config.toml
encoder_arch = "repvgg"
model = "contrastive image-text model"
dataset = "rendered made-up planets"
train_examples = 97500
image_size = 32
crop_scale_min = 1
horizontal_flip = true
rotation_deg = 10
tokenizer = "word"
vocab_size = 28
loss = "sigmoid"
embed_dim = 256
encoder_norm = "batchnorm"
encoder_activation = "relu"
encoder_depths = [2, 2, 7, 2]
encoder_kernel_size = 3
encoder_stem = "single"
encoder_widths = [48, 64, 96, 160]
text_encoder_causal = true
text_encoder_width = 192
text_encoder_layers = 6
text_encoder_norm = "rmsnorm"
text_encoder_norm_position = "pre"
text_encoder_activation = "gelu"
text_encoder_mlp_ratio = 3
text_encoder_head_dim = 64
text_encoder_fused_qkv = true
text_encoder_bias = "all"
text_encoder_qk_norm = false
text_encoder_layer_scale_init = 0.1
text_encoder_parallel_block = false
text_encoder_dropout = 0.05
text_encoder_inner_norm = false
text_encoder_positions = "rope"
init = "trunc_normal_002"
residual_init = "scaled_by_depth"
optimizer = "adamw"
lr = 0.0015
beta1 = 0.95
beta2 = 0.95
eps = 1e-08
grad_clip = 0.5
steps = 8200
batch_size = 512
epochs = 43.1
lr_schedule = "step"
warmup_steps = 410
weight_decay = 0.1
Rows from block 3 of the image encoder of a small contrastive image-text model, named by matrix and row number. Rows with one number belong to one channel. Each number is 128 + 32 x the weight over its row's rms, rounded and kept within 0 to 255. All counts start at 0. After the name is the row's rms in percent of the matrix's.
After each channel's rows are labels from the 100 images, of 14848, where the channel reaches its highest value: "top examples" is what is common among them. Only what is clearly more common there than usual is listed. The data: rendered made-up planets. In brackets: how many of the 100, against the usual share in percent.
# c3: 3x3 conv (encoder.blocks.3.c3.weight, 64x64x3x3, each kernel summed), inputs 0-63
# c1: pointwise conv (encoder.blocks.3.c1.weight, 64x64x1x1), inputs 0-63

c3.8 098 [ 59 180 120 159 130 134 130 102  59 115  99 121  75 149  87 105 122 130 161 126 188 117 203 127  94  95  99 129 167 133 114 111 109 152 128 106 123 184 124 109 102 100 102 106 108 129 141 104 109 103 109 120 125 121 101 144  90  84  60  79  43 110 124 145]
c1.8 103 [101 103 101 133 161 175 106  91 136 142 132 153 108 143 134 131 165 143  74 188 180 114 143 186 149  84 177 147  93 127 133 111 118 168 114 151 178 130 127 128 165 137 150  95 144 102 133 136  92 162 142 132 180  85 198 125  84  63 119 107  91  74 163 175]
top examples: banded gas giant (77 vs 14.4); full (57 vs 25.3)

c3.25 102 [ 35 108 110 134 148 109 151  74 116 149 186 170  76  97 165 152 152 115  90 146 128  85 147 156 191 100 111 129 128 153 160 174 114 137 103 188 109 117 158 111 143 182 117 114 173 101  88 185 147 149 112 159 138 133 123 170 131 105 117 119  81 143 172 122]
c1.25 115 [136   4 156 115  50 130 160 139 148 142 139  74 134 138 157 156 135 117 113 121 114 146  85 147 135 142  41  87 150 156 122 168 126  91  86 140 130 124  91  56 102 143 108 130 106 138 135  93 124 124 124 102 128 153 120 152  92 106 157 147 140 172 146 103]
top examples: polar caps (97 vs 26.6); gibbous (63 vs 25.4)

c3.33 119 [107 126 124 148 158 126  83  97  60  99 142 151 181 142 113 118 144 111 165 131 161  89 152 135 127  72 138 169 137 110 129  71  91 125  12 142 154 126 132 118 127 147  89 136 121  76 139 130 125 103  64 109 137  81 160 134 142  99  98  88  59 118 136 135]
c1.33 092 [104 117  74 167 190 109  81 165  96  82 152 187 160 116 108 119  88 104 146 115 142  66 174 126 145 150 156 151 124 141 154 107 100 134  81 152 127 116  81 169 129 129 111 172 126 126 132 155 125  80 137 102 101 121 142 136 102 179  64 138  52  82  99 149]
top examples: desert world (86 vs 13.8); crescent (63 vs 24.5)

c3.17 111 [155  97 131 102  89 133  54 106 113 157 136  84 116 170 141 149 105 127 134 136  75 150 119 147 176 124 136 114 124 144 139 136 126 150  74 109 134 150 178 123 126 100 115  86 157  96 169 149 127  87 130  55 120  88 107 131  20  67 119  86 118 137 116 178]
c1.17 109 [131 143 126  92  74 117  46 124 142 143 119  71  99 131 108 142 146 149  84 125  67 126 118 134 129 110 112 122 116 133  89 131 125 124  79  78 129 157 128 118 116  91  54  89 148 104 119 140  86  69 140  44 105  87 103 125  69  54 132 118 122 118 133 139]
top examples: cracked ice world (91 vs 14.1); full (59 vs 25.3)

c3.32 122 [107  76 137  84 124  91  59 116 116 160 181 112  94 176 172 148 127 146 154 169  65 114  81 142 155 112 151 128 150 118 147  99 130 162  97 168 122 127 142 155 152 155  82  55 134  98 111 153 134  85 134  67 166  94 180 168 115  93 149 117 126 139 168 132]
c1.32 093 [154  88  65 113 106 116  41 160 165 102 141 113 137  99 113 107 117 177 126 126  62 137  70  89 141 179 106 129 133  81 136 125 190  93 118 161 115 184 119  94 101 175 106 134 123 157 140 115 128 131 197 100 110 154 138 133  87 125  98 171 158 116 123 158]
top examples: polar caps (65 vs 26.6); phase: gibbous (55 vs 25.4); cracked ice world (47 vs 14.1); lava world (47 vs 14.7)

c3.43 141 [120 141 155 135  97 119 140 113  53 147 147 108 112 125 150 136 134 132 114 130 105 137  97 147 134 129 131 127 119 164 101 128 113 138  11 145 144 140 133 111 116  68  93 114 142 108 142 112 134  72 117 100 147  80 117 145   0  99  85  88 131 144  99  96]
c1.43 098 [113 178 130 125 147 156 121 101  11 138 153 115 134 144 151 148 146  98  98 128 126 126 113 149 151 101 143 103  94 174 103  46  68 162  99 122 155  64 132 144 130 114 147 141 138  95 134 121 147 137  31 145 108 109 100 144 110 144  92 120 111 146  82 119]
top examples: cloud-covered world (60 vs 14.5)

c3.28 066 [ 82 108 130 149 135 124 125 169 150 181 162 133  94  87 165 132  75 155  98 148 140 128 136 188 153 158 148 113  81 137 132 102 172 124 137 164 153 153 130  61 136 120 101 133 140 174  82 138 149 135 117 193 143 169 115 190  86 153 135 164 155 113 203  77]
c1.28 099 [ 76  58 148  86  95  99 173 114 122 139 136 146  90 129 156 184 141 115 124 144 101  64 186 183 147 145 140  83 147 154 105 153  98 103 131 106 139  90 109  52 131 126 123 103 103 125  56 104 110 115  94 124 164 104 146 171  98 120 106 136  75 150 160 103]
top examples: polar caps (66 vs 26.6); gibbous (52 vs 25.4); banded gas giant (43 vs 14.4)

c3.18 070 [146 115  63 144 102 114 151 173 140 112 108 132 109  86 135 159  87 134 123 177  97 187  83  47 104  87 108 120 157  91 133 103 169 111 147 158 132  81 128 123  84 128 107 136 123 151 141 123 141 143  96  73 173 166 204 126 148 155 168  94 149  98  88 162]
c1.18 098 [142  79 107 153  66 115 103 118 127  88 131 109 117 145 163 100  91 105 165 142  66 131  87  66 124 134 154  74 177 122 105 136  98 113 109 145  67 103 113 136  97 114 150 132 150  97 120 131 101 130  83  73 124 104 169  29 118 133 123  78  99 135  92 159]
top examples: lava world (63 vs 14.7)

c3.24 104 [158 111 111 138 121 142  37 128 109 152 156  43 142 187 146 138 166 124 119 138  89 157  97 165 146  95 117 148  86 138 158  74 112 161  95 165 123 137 137 172 134 141  77  82  98  89 151 164 102 125  78 134 105  73 117 131 160  75 174 137 126 140 145 135]
c1.24 098 [169 168  37  91 121 131  51 111 117 146 128 105 131 172 144 169 142 100  95 145  97 156 133 158 140 103  94 183  69 143 126 102  89 143  99 115 143  97  84 160 180 136 100  86 120  79 127 172 110 100  96 133 123 108 138 111 104 145 174 111 150  80 137 163]
top examples: moons: three (50 vs 24.9); moons: two (50 vs 25)

c3.56 143 [107 176 139 130 138 113 140 128 131  96 150 114  76 136 120 119 142  81 148 139 161 102 141  19 110 121 157 164 168 141 189 128 122 130 165 125 115 144 137 145 124 169 159  78 177 125  87 140  58 128 117 175 113 112 125  91 215  95 173 129 126 144 156 150]
c1.56 103 [115 168 147 117 119 138 120  97 112  82 166 103  76 124 134 128 124  64 133  86 150  87 114  48 130  90 107 117 181 117 164 119  60 144 137  89 122  91 124 145 109 177 128  85 141  96  94 148  58 119  94 135 116 109  92  80 155  94 184  95 127 171 132 130]
top examples: ocean world (100 vs 14.4); full (63 vs 25.3)

c3.36 096 [171 150 143 140 126  81 195 150 135 102 102 115 132  95 108 102 180  98 150 110 123 123 102  83 114 174 158  66 162 137 125 131 116  47 121 130   1 118 155 126  80 121 171 165 134 134 128 126 113 127 140 127 105 115 139  75 103 153 141 106 149 141 143 142]
c1.36 098 [149 101 161  95 114 128 189  95 135 153 130 134 149  66 161 131 130 162 156 155 109 106 128 156 111 161 137 108 158 107 147 134  59 101 127 148 154 143 164  88 159 105 162 113 131  74 135 115 146 142 162 168 221  31 135 166 111 109 121  94 134 153  80 129]
top examples: banded gas giant (95 vs 14.4); full (53 vs 25.3)

c3.4 109 [ 78 122 144 121 151 130  93 122  82  85 147 127 129 163 107 164 148 146 174 109 170  39 155 128 102 110 129 112 104 141 138 106  63 114  80 109 133  85 109 143 145 133 102 128 106  95  75 129  75 111 107 133 118  95 157 117 104  74  71  92  52 123 182 131]
c1.4 100 [132 102  45 151 154 145 114 160 120  39 120 112 120 148 117 154  88 109 162  79 190 105  66 134 166 148 128 145  89 140 153 120 141 125  82 136 120 115 165 174 119 143 138 135 139 162 146 124 116 162 133  92  78 174 120 140 120 134  72 130  81  69 120 182]
top examples: lava world (66 vs 14.7)

c3.60 112 [ 79  94 106 151  95  89  71  90 122 143 154 127  66 137 158 141 148 133 109 166  76 118  77 138 188 111 119 184 106 146 183 139 141 161 150 193 114 144 138 150 157 145  80  95 164 115 110 159 115 125 151  74 105 133 176 155 156 121 113  96  65 117 163 130]
c1.60 106 [148  89  85 141  57 122  75 130 158  76 105 120 135 139 103 150 120 120 133 102  86 148  66 117 166 133  47 156 146 156 171 169 134 109 132 129  80 126  89 133 115 139  30 136 132 132 140 155 119  77 162  96  68 125 104 112 101 152 151 117 108 115 100 139]
top examples: rings (70 vs 33.7); cracked ice world (62 vs 14.1)

c3.26 092 [105  90 113 150 143 140 118 180 135  91 113 118 129 116  83 122 112  95 158  93 143 117 106  76 149 189  46  42 182 187 113 136 126 145 103 162 126  92 109 169  88 133 127 139 132 151 126 143 146 135 159 119 113 171  94 105  89 165  83 191  93 116 109 121]
c1.26 091 [121 119 172 148 135 137 144 104 124 198 171 121 102 127 149 139 162 181 104 200 138 134 158 114 124 108 173 134 159 118 105 120 134 174  68 166 187 166 140  91 153 110 200  80 157 128 144  83 139 148 140 116 184  91 170 122  95  87 102 125 112 135 169  95]
top examples: cracked ice world (41 vs 14.1)

c3.58 095 [108 100  83 106  44 139  95  94 119 106  81 110 107 131 111 111  93  98 113 141  61 110  51 136 188  27 102 118 115 108 123 112 145 133 103 176 126  94 140 133 144 101 138 117 103 105 141 144 125  79 121 118 105 138 134 102 108 165 121  73 108 101  78 134]
c1.58 102 [131  76 112 113  69 120 127 103 159 100  67 106  93 154 105 129 132  96 129 111  87 124  60 150 156  50  71 121 122 139 132 115 102 122 132 116 107  75 100 166 134 149 133 119 102 101 117 167  93  69 113 137  95 133 108 110 122 158 171  60 146 119  48 137]
top examples: cratered rock (97 vs 14.1); glowing rim (84 vs 40.1)

c3.5 099 [182 219  91 155 145  35 169 136 132 106 145 123 173  81 112 107 204 157 168 130 128 147 140 110 129 129 177 189 131 125 178 159 155 100 126 127 102 150 164 131 122 147 144 137 160 133 160 143 109 122 159 152 132  93 158 131 147  76  85 129 138 116 156 141]
c1.5 090 [149 146  88 119 156 139 119 115  74 110 138 143 147 164 131 145 106  85 135 104 145 112 117 152 163  94 127 118 110 159 148  83   1 132 116 100 152  87 119 134 121 107 153 128 165  94 145 125 128 117  57 108 114 104  80 149 111 131 131 119 117  89  22 144]
top examples: cloud-covered world (71 vs 14.5); full (58 vs 25.3); polar caps (57 vs 26.6)

c3.30 085 [188 128 134 130 117 120 122 128  97 158 144 134 183 170 154 151 149 118  88 152  93 158 135 178 149  81 127 109  99 100 123  86 124 142  67 107 169  54 125 154 153 149  59 119 117 111 167 170 160  94  77  88 148 107 148 149  65 126 196 109 148 137 114 118]
c1.30 104 [137  94 158 107  79  99 105 110 118 134 155  88 132 132 131 158 139 119 113 118  51 135 134 136 100  72  90 103 167 146  95 113 103 114  54 107 136  98 132 101  87 164 132  89  93  80 102 121 133  77 104  72 149 109 107 125 164 106 151  70 118 198 113  65]
top examples: moons: two (51 vs 25)

c3.44 086 [126 138  45 142 178 158 112 116 119 109 147 128 143 102 130 136 128 124 161 146 123 146 106 104 168 107 175 162 157 182 207 136 148 136 155 177 106 147 170 141 127 121 177  90 176 113 168 159 134 122  93 155  62 105 119 111 174  97  58 102 117  96  82 140]
c1.44 105 [173 136  81 101  73 142  82 128 119 120  88  80 145 131 100 100 125 143 140 137 115 146 104 109 130  57 132 171 142 132 117  91 108 135 156  96 125 120  75 119 116  63 131  82 100 103 160  83  77 117  95 135  47  48 119 128 160  90 133 127 155  85 104 134]
top examples: ocean world (99 vs 14.4); rings (61 vs 33.7)

c3.35 103 [136  83  90 184  91 120 128 213  93 122 112 140 147 103 125 125 105 135 141 135 123 171 101  97 186 165 109 118 126 101 152 126 216 113 106 170 102 173 114 111 124 115 126 111 150 198 163 128 162 126 153  61 133 158 132 117  95 173  95 174 141  88 133 103]
c1.35 087 [109 123 149 169 120  84 132  79  91 177 156 130  80 111 175  89 167 149 119 202 112 116 129 167 139  99 150 159 121 160 132 113 164 148  87 194 135 156 121  93 151 124 159  71 125  96  96 141 131 144 106 117 166 137 192 150 117 141 162 103 113 173 205 152]
top examples: moons: three (58 vs 24.9); cloud-covered world (47 vs 14.5)

c3.14 076 [107  92  91 141 121 153 145 222 150 106  86 110 122 140  83  89 108 114 118 121 113 129  65 109 165 160 118  59 113 122  91 119 165  96 136 123 112 160 144 150 138  62 134 150 154 194 125 141 153 136 132 153 120 168 119  88  54 144 119 189 134  85 128 150]
c1.14 103 [101  26 156 100 113 149 115 102 147 115 126 129 103 164 139  83 155  96 119 136  98 104  72 132 101 108 161 109 147  93  98 126  54 142  86 124 141  71 127 101 137 138  88 107 115  52  82 103 118 104  76 105 147  78  98 127 126 109 173 115 137 175 124 119]
top examples: cracked ice world (65 vs 14.1); gibbous (59 vs 25.4)

c3.22 086 [ 77 155 174 128 146 163 158 134  71 158 149 132 135 175 155 102 109 127 138 139 154 144 102 144 119  78 136 182 119 131 141  92  96 179 107 119 174 138 125 140 146 119 129 102 162 119 139  93 122 116  82  80 177  62  81 189 131  73  75 116  70 158 164  97]
c1.22 098 [182  99 121 131 114 128  90 160 142 116 143 122 200  77  98  99  90 176 115 114 144 170 159  68 122 137 141 189 130 125 171 148 174 127 114 106 117 165 119 113 122 139 103 114 144 158 170 135  96  91 203  55 103  66 102 122 121 103  79 128 110 104 141 106]
top examples: banded gas giant (79 vs 14.4); full (51 vs 25.3)

c3.6 077 [ 76 153 150 165 106 138 103  93 123 163 181  77 142 168 161 165 135 133 131 167 119 101 181 131 123 129 133  75 155 181 117 133  80 183  81 153 110 135 148 156 123 184 135 100 164  92  81 147  90 140 100 144 141  76 103 132 118  79 152  95 111 174 151  75]
c1.6 099 [103 155  86 209 158 127 101 135 145 107 130 125 101  74 104 112 120 130 120 133 165 140 137  87 129 138  93 164 152 168 109 150 184  99 143 152 108 191  85 157 122 130 167 150 156 187 146 115 105 228 106 152 140 185 136 144 157 146  80 133  96  92 141 126]
top examples: full (58 vs 25.3); ocean world (46 vs 14.4); banded gas giant (45 vs 14.4)

c3.37 091 [160 173 130 101  70 128 135 124  73 115 125 106 133 148 123 129  76  90 153 100  93 104 159  86  90  99 102  67 130 128  92 117  93 110 126 100 117 100 110 128  68  95  73 116  80 106 132  65  96 113  74 109 124  65  93 108 112  91 107  88 120 122  69 128]
c1.37 115 [ 96 124 176 108  46  68 161 123 124 171 146  82  47 156 146 133 147 139 134 134  64  95 156 141  75 142 134 129 132 156  70 125 125 133  93 128 117 117 103 143 123  98 112  54  93 120  91 112  91 161 128 148 147 110 138 133 114  41 126 140 111 144 130 150]
top examples: polar caps (98 vs 26.6); full (59 vs 25.3); lava world (54 vs 14.7)

c3.54 126 [109  91 132 121 113  58 103  98 161 146 152 103  52 156 137 152 120 138 182 149  64 118  91 102 109 137 119 143 165 109 139 154 119 149  96 120 136 150 109 107 123 145  91  10 130 106  92 137  97 104 167  81 168 108 161 144  91  87 125  96 103 133 150 124]
c1.54 095 [185 155 129 153 118  98 128 148 182 119 145 149 157 100 121 100 163 151 189 147 116 142 106  74 108 162 145 170 184  95 106 188 178 124 140 101 120 192 109  88  94 122 141 120 152 175 143  97 120 129 239 151 147 145 141 124 121 111  94 142 134 108 157 117]
top examples: cracked ice world (51 vs 14.1)

c3.40 084 [ 85 135 114 140 116  76 162 182 151 112 114  82 102 106  98 117 179 129 136  90 157  67 123 101 130 135 145  73 135 177 158 143 117  72 123 141  51  89 156  66  89 155 155 148 116 152  94 130 105 148 127 160  95 181 124  98 123 116 111 165 110 119 195 115]
c1.40 096 [ 76 129  52 142 108 171  92  93 102 129 193 175 108 134 157 131  76 155 152 134 168  92 108 161 163  90 199 128 108 153 159 134  91 170  96 168 119  99 151 127 161 140 125 116 161  87 106 147 120 152 129  94 123 148 115 121  93 102 100  83 109  80 105 184]
top examples: glowing rim (71 vs 40.1); desert world (46 vs 13.8)

c3.53 067 [ 53 108 157 172 127 131 114 148 168 152  98  62  80 146 125 187 146 158 175 129 147  95 146 145 122 157  74  94 153 169 158 107  99 116 115 128 123 122  98 125  69 155 191  94 165 133 123 125  82  98 161 180 108 103 127 153  97  82 115 158 142 164 144  93]
c1.53 105 [ 44 102 132 151 124 126 140  86 126 151 137 124  72 109 204 171 106  90 124 170 139 105 120 161 157 130 178 143 116 121 145 134 119 125 120 148 162  77 178 117 169 146 151 103 169 109 116 146 158  79  70 173 199 133 180 152 156 117 149 123  82 144 113 131]
top examples: banded gas giant (98 vs 14.4); full (54 vs 25.3)

c3.21 116 [118 149 157 164 116 136 132  68  53 145 149 130 124 169 146 154 160  88 123 147 143 130 171 171 172  83 128 169 123 175 158  86  85 171 106 160 171  97 144 137 134 115 147 106 172  72 148 132 132 138  32 122 137  82 119 146 182  95 127  97 109 141 121 120]
c1.21 090 [191 141 116 152 117 156 109 164  98 105 127 144 218 152 104 122 112 100 132 112 130 206 169 132 122 120  91 158 141 117 125 123 120 129 119 107 154  93  56 127 129 108 109 158 152 131 243 129 140 132  94 107  96 119  96 100 154 161 117 151 160 102  80  94]
top examples: cloud-covered world (98 vs 14.5); gibbous (63 vs 25.4)

c3.1 081 [209 105  87 148  77 151 142 118 118 104 134  84 149 111 110 116 136 149  76 110  73 142 104 118 135 129 121  88 112 155 144 185 138 114 100 140 105 122 153 134  52 144  94 150 156 111 175 127 104  98 179 107  60  99  91  91 116 150 146 106 195  98  80 145]
c1.1 101 [137 152 157 146 110 128 134  86  59 162 121 146 140 128 132 105 188 106 106 132 135 106 182 136 128  38 177 116 127 135 152 121  65 129 151  91  90  99 118 160 115 162  82 144 155  73 104 116 118  87  46 138 104  83  88 144 160 147 134  89 120 164 122 106]
top examples: ocean world (90 vs 14.4); full (51 vs 25.3)

c3.29 087 [122 147 107 110 135 124 188 101 149 125 137 142 136  89 150 119 136 119 147 169  85 130 182 105  92  95 159 182 176  16 135 162 131 116 166 104 166 117 142 102 163 158 180 102 159 117 116 118 149 124 139 181 135 121 173 185 172  80 102 101 153 110 134 147]
c1.29 098 [124 179 119 153 132 168 110  91  94 102 122 148 142 173 105 125 117 113 110  91 125  89 141 147  54  71  65 104 147 183 159 159  86 102 102 166 145 110  44 202 110 118  95 112 111  94 130 126  78 114 124 117 104 100 130 173 126  93 134  92 134 140 146 158]
top examples: ocean world (64 vs 14.4); moons: three (50 vs 24.9)

c3.62 131 [ 85 124  89 109 166 132 145 140 109 102 127 149 143  94 116 124  97  80 204 119 171 133 129 104 186 178 141 122 166 129 208 186 135 115 156 141 112 108 119 138 133 129 116 116 193 133 127 179 143 128 149 152 122 164 119 127 158 133  39 161  67 103 131 172]
c1.62 094 [ 58 135 181  46 114 151 152  74 106 139 134 121 121 133 133 123 179 106 160 135 139 130 116 135 131  94 136 143 174 143 112 113 115 144  93  98 130  80 125  60 124 119  91 111 116  73  89 104 105 124  84  96 127 115 128 146 148  87 131  88  95 190 210  87]
top examples: ocean world (70 vs 14.4)

c3.0 116 [ 75 123 135 151  99  98  34 101 114 140 125  80 100 178 138 147 134 125 132 131  88 104  99 132 174  71  95 160  96 119 180  93 119 149  89 165 126 133 147 147 123 119  87  58 135  94 127 153 102  85 122  99 117  68 126 125 175  66 129 123  80 151 124 128]
c1.0 102 [127 106 125 112 104 139  48 128 147 123 120 120 112 179 129 176  93 117 133 115 116 140  94 150 164  67  68 160 105 126 173 102  92 162 143  89 154  96  98 178 143 129  23 111 108 102 144 153 107  54 109 110 116 127  86 120 154 133 160 115 138 122  80 128]
top examples: glowing rim (69 vs 40.1); cloud-covered world (40 vs 14.5); cratered rock (34 vs 14.1)

c3.61 092 [190 169 135 196  93 178 122 151 121  96 145 147 156 122 133  95 173 112  74 102 118 163 142 151 146 138 129 151 147  75 149 149 176 110 140 144 186 131 156 115  92 159 118 139 140 159 184  86 146 150 118 128 124 118  87 139 195 117 201 180 172 115 143  99]
c1.61 104 [180 162 122 142 104 168 124 136 139  85  92 125 202 123  81 122 159  93 139  82  94 152 138  80 140 109  86 170 156 104 131 113 134  49 135 119 130  94 153 131  63 167  83 143 131 135 170  85 145  83 108 120 106 125  71 130 169 137 185 151 153 147 158 116]
top examples: ocean world (55 vs 14.4); cloud-covered world (45 vs 14.5)

c3.46 076 [100  88 119 203 120 107 122  76 118 100 160 126  85 142 153  85 141 138 122 117 128  59 132 107 187  75 141 135 117 138 168 121 155 136 109 203 124 141 160 115 131 144 208  80 166  95  82 110 118 153  84  70 126 146 134 108 100 111 115 116 108 166 166 129]
c1.46 102 [121  94  66 173 101 145 118 122 101  98 150 190 118  92 154  97  93 120 134 106 125 120 158  99 184 124 124 158 121 150 190 175 128 125  94 205 130 149 141 151 133 171 184 122 192 125 122 128 107 153 131  40 151 144  82 113 120 131 139 117 147 145  77 165]
top examples: moons: two (52 vs 25)

c3.50 131 [108  73 152 129 116 114  79 120 102 161 164 106 107 175 170 158 135 130 152 170  61 127  53 145 133 107 141 140 128 125 138 119 116 178  79 159 134 134 121 160 153 154  51  90 141 116 125 168 128  71 112  61 150  78 170 149 118  98 176 102 117 141 155 147]
c1.50 095 [136  66 125 128 102 129  58 169 171  78 104 120 121 129 104 170 140 192  99  82  97 128  39 130 107 152 119 126  98 106 123 128 160 154 151 125 101 161  64 171 122 144  78 128 145 159 137 130 125  98 192 118 114 128 125  72 125 150 179 154 154 121  92 136]
top examples: cracked ice world (91 vs 14.1)

c3.38 099 [195 178  44 147 156 111 138 104 117  70 146 145 133 101  69 105 135 124 158 119 149 115 150  89 159  98 124 154 138 162 167 131 134 108 138 130  76 127 125 191 109 153 131 129 178 101 144 185  99 108 158 140 103 127 139  95 105 134 101  93 110  68 124 206]
c1.38 103 [158 103 116  81  96  62 149  64 144 151  95 127 138 144 111 135 169 156 139 173  52  96 132 156 119  93 121 146 125 145  96 122 136 101  76  77 132 135 120 121 109 136  85  77  95  68  89 113  97  94 117 100 135  84 187 135 135  98 159  93 123 129 189 157]
top examples: lava world (63 vs 14.7); polar caps (62 vs 26.6)

c3.12 132 [123 116 112 138 133 130 104 108  38 127 144 151 140 161 137 148 106  98 112 143 133 124 107 158 181  86 135 158  99 123 133  98 120 151   6 161 148  98 147 146 148 126  87 106 135  93 154 160 155  78  62  55 130  82 140 140  95  96 121 109 112 113 110 147]
c1.12 098 [133 126 103  97 141 128  66 106  76 118 137 152 122 150 120 154  86 109 113 139 116 122 133 155 178  27 106 156  98 122 114  58  95 170 104 127 160  45 129 145 149 113  87 113 154  77 158 148 135  87  56  97 108  96 124 143 112 138 106 116 133  88 110 120]
top examples: desert world (49 vs 13.8); cloud-covered world (47 vs 14.5)

c3.19 087 [213 107  76 102 112 138 105 156 106  79 112 139 198 131  77 102 120  90 171 133 125 146 140  64 133 138 170 126 199  84 157 165 148 115  93 117 132  96 149 167 107 144  69 122 127 141 150 138 133  88 129  84  91 115 145 100 137 142 104 125 107  67  91 128]
c1.19 093 [143 142 102  93 139 146  85 106  78 151 178 142 125 114 148 148 134 116 105 190 126 153 137 195 107 139 169 187 157  62 106 121 125 190 111 123 179  99 150 145 181 111  68  74 108  97 117 124 133 116  89  75 147 112 141 171  94  98 109  84 127 115 130  91]
top examples: cracked ice world (79 vs 14.1); crescent (50 vs 24.5)

c3.7 127 [ 82  81 155 116  99 112  72 122 121 210 168 109  60 186 182 171 118 142 136 151 119 125  90 180 188 111 110  83  83 162 136  93 126 140 120 168 109  95 153 121 149 104 109 103 115 123 108 148 121 141 101  98 155 150 104 151  71 139 163 102 111 160 158 139]
c1.7 091 [137  75  91 124 103 144  49 166 175 174 127 137 104 128 155 148 112 177  63 154 115 174  69 155 147 135  95 100  57  98 141 120 173 124 117 148 128  93 121 101 159 133 103 128 138 155 153 154 143 144 154  57 135 159 115 119  94 157 136 166 181  89 151 127]
top examples: cracked ice world (89 vs 14.1); gibbous (62 vs 25.4)